From a checkpoint of a small contrastive image-text model.
Model: 6.61M parameters, 64-pixel images, encoder arch efficientnet, encoder norm batchnorm, encoder activation hardswish, encoder depths [4, 8, 4], text encoder width 256, text encoder layers 12, text encoder norm rmsnorm, text encoder activation gelu.
Data: trained on rosettes with rotational symmetry, 195000 training examples, 13.1 epochs.
Rows from block 3 of the image encoder of a small contrastive image-text model, named by matrix and row number. Rows with one number belong to one channel. Each number is 128 + 24 x the weight over its row's rms, rounded and kept within 0 to 255. All counts start at 0. After the name is the row's rms in percent of the matrix's.
After each channel's rows are labels from the 100 images, of 14848, where the channel reaches its highest value: "peak at" is the part of the image that holds the peak; "lies over" is the class under the peak. Only what is clearly more common there than usual is listed. The data: rosettes with rotational symmetry.
# convs0: expand pointwise conv (encoder.blocks.3.convs.0.weight, 72x24x1x1), inputs 0-23
# convs1: depthwise 3x3 conv (encoder.blocks.3.convs.1.weight, 72x1x3x3), a 3x3 kernel
# convs2: project pointwise conv (encoder.blocks.3.convs.2.weight, 24x72x1x1, transposed), outputs 0-23

convs0.27 100 [152 161 121 103  97 108 134 129 117 135 108 128 146 140 136 110  82 102 154 154  91 104  80 112]
convs1.27 100 [109 125 151 117 177 130 166 132 113]
convs2.27 089 [117 105 150 136 169 191 121 127 118 115 124 103 143 165 130 157 140 167 128 102 136 111 139 101]
peak at: bottom right; middle right
lies over: backdrop

convs0.0 098 [153 136 117 136 146 127 126  78 130 120 178 129 148 127 152  64 150 162 147 139 131 110 122 131]
convs1.0 092 [101 119 100  98 121 105  88 110 115]
convs2.0 134 [114 124 122 107 126 121 153 182 126 139 113 135 106 121 125 200 125 103 113 114  80 128 118 122]
peak at: top left
lies over: backdrop

convs0.36 099 [114 128 118 122 123 159 101 128 113 155  91 148 105 138 119  99 130 116 118  64 177 149 144 138]
convs1.36 096 [146 116  89 138 127  94 147 128  88]
convs2.36 078 [123 142 116 119 100 121 111 117 166  90 108 152 130 154 177 156 134 179 130 149 109 108 144 113]
peak at: middle right
lies over: rosette

convs0.51 101 [101 124 150 169 132 124  99 153 115 130 140 133 122 132  77 152 150 145  68 119 141 135 151 152]
convs1.51 093 [ 94 118 122 114 129 114  92  94  96]
convs2.51 179 [134 150  99 100 121 123 147 132 118 151 149 107 117 126 155 123  92  82 170 137 167 120  85 141]
peak at: top right
lies over: backdrop

convs0.31 095 [141 165  71 112 116 126 147 125 114 167 152 109 136 102 158 121 124  99 136 150 171 144 110 138]
convs1.31 091 [129 109  90 120 115 109  84 113 104]
convs2.31 095 [135  89 121 130 164 126 123 118 146 119 130 152 142 117 107 124 160 166 124 116 118 129 199  91]
peak at: centre
lies over: rosette

convs0.26 099 [182 138 137 142 131 115  83 123 107 121 158 107 152 158 138  87 164 101 136 131 155 112 131 116]
convs1.26 100 [ 96  99 118 127 115 106 110  95  93]
convs2.26 143 [135 156 121 150 151 124 106 149 130 159 112  62 136 129 157 108 109 114 115 157 163 151 123 157]
peak at: top left
lies over: backdrop

convs0.63 103 [152 145 146 127 104  96 110 153 123 141 136 153 143 148 129 129 135  83 112 114  76  71 119 131]
convs1.63 094 [143  90 144  81 147 135 120 152 125]
convs2.63 077 [127 137 133 123 126 165 132 102 122 100 123 113 158 166 108 131 148 192 131 121 138  87 102 101]
peak at: middle left
lies over: rosette

convs0.59 099 [122 127 112 112 122 144 125 149 148 118  53 165  94 107 101 137 163 133 118  95 136 134 126 133]
convs1.59 097 [105 106 107  93 116 109 104  99 104]
convs2.59 186 [167 135  89  88 103 115 143 144 111 163 147 143 152 100 118 150  98 105 152 153 128 150 108 146]
peak at: top left; top right
lies over: backdrop

convs0.13 103 [142  97 124  96 119 139 123 131 149 121  71 187 117 128 116 133 154 149 136  80 125 139 140 140]
convs1.13 099 [104 114 107 113  82 107 103 107 117]
convs2.13 199 [ 84 112 161 175 138 133 112 135 145  96 102 105 111 131 131 123 154 145  96  79 117 120 148 117]
peak at: top left
lies over: backdrop

convs0.61 097 [107 141 155 187 156 141 124 154 142  88 111  72 108 146 119 128 134 134 108 128 113 115 133 110]
convs1.61 178 [130 134 135 133 199 133 134 129 131]
convs2.61 076 [151 125  91  96  89 131 162 106 122 182 134 132 156 135 119 131 107 104 168 143 134 151 125 108]
peak at: centre
lies over: rosette

convs0.16 103 [113 155 126 145 133 134 102  89 113 166 156 132 100 105 139 153 149 114 140  86 160 162  96 115]
convs1.16 091 [130  96 155 100 172 105 130 140 125]
convs2.16 094 [123 134 123 113 147 170 141 132 133 103  85 115 130 188  92 143 153 172 115 123 129 101 127 130]
peak at: middle left
lies over: rosette

convs0.24 102 [142 125 167 151 110 103 101 112 201 122 148 144 132 112 143 136 138 133 142 145 117 176 116 127]
convs1.24 082 [112 111 106 129 101 109 179 133 107]
convs2.24 088 [122 113 126 127 103  74 142 186 124 138 167 114 105 141 135 151 144 104 141 150 165 113 118 139]
peak at: top right; top centre
lies over: backdrop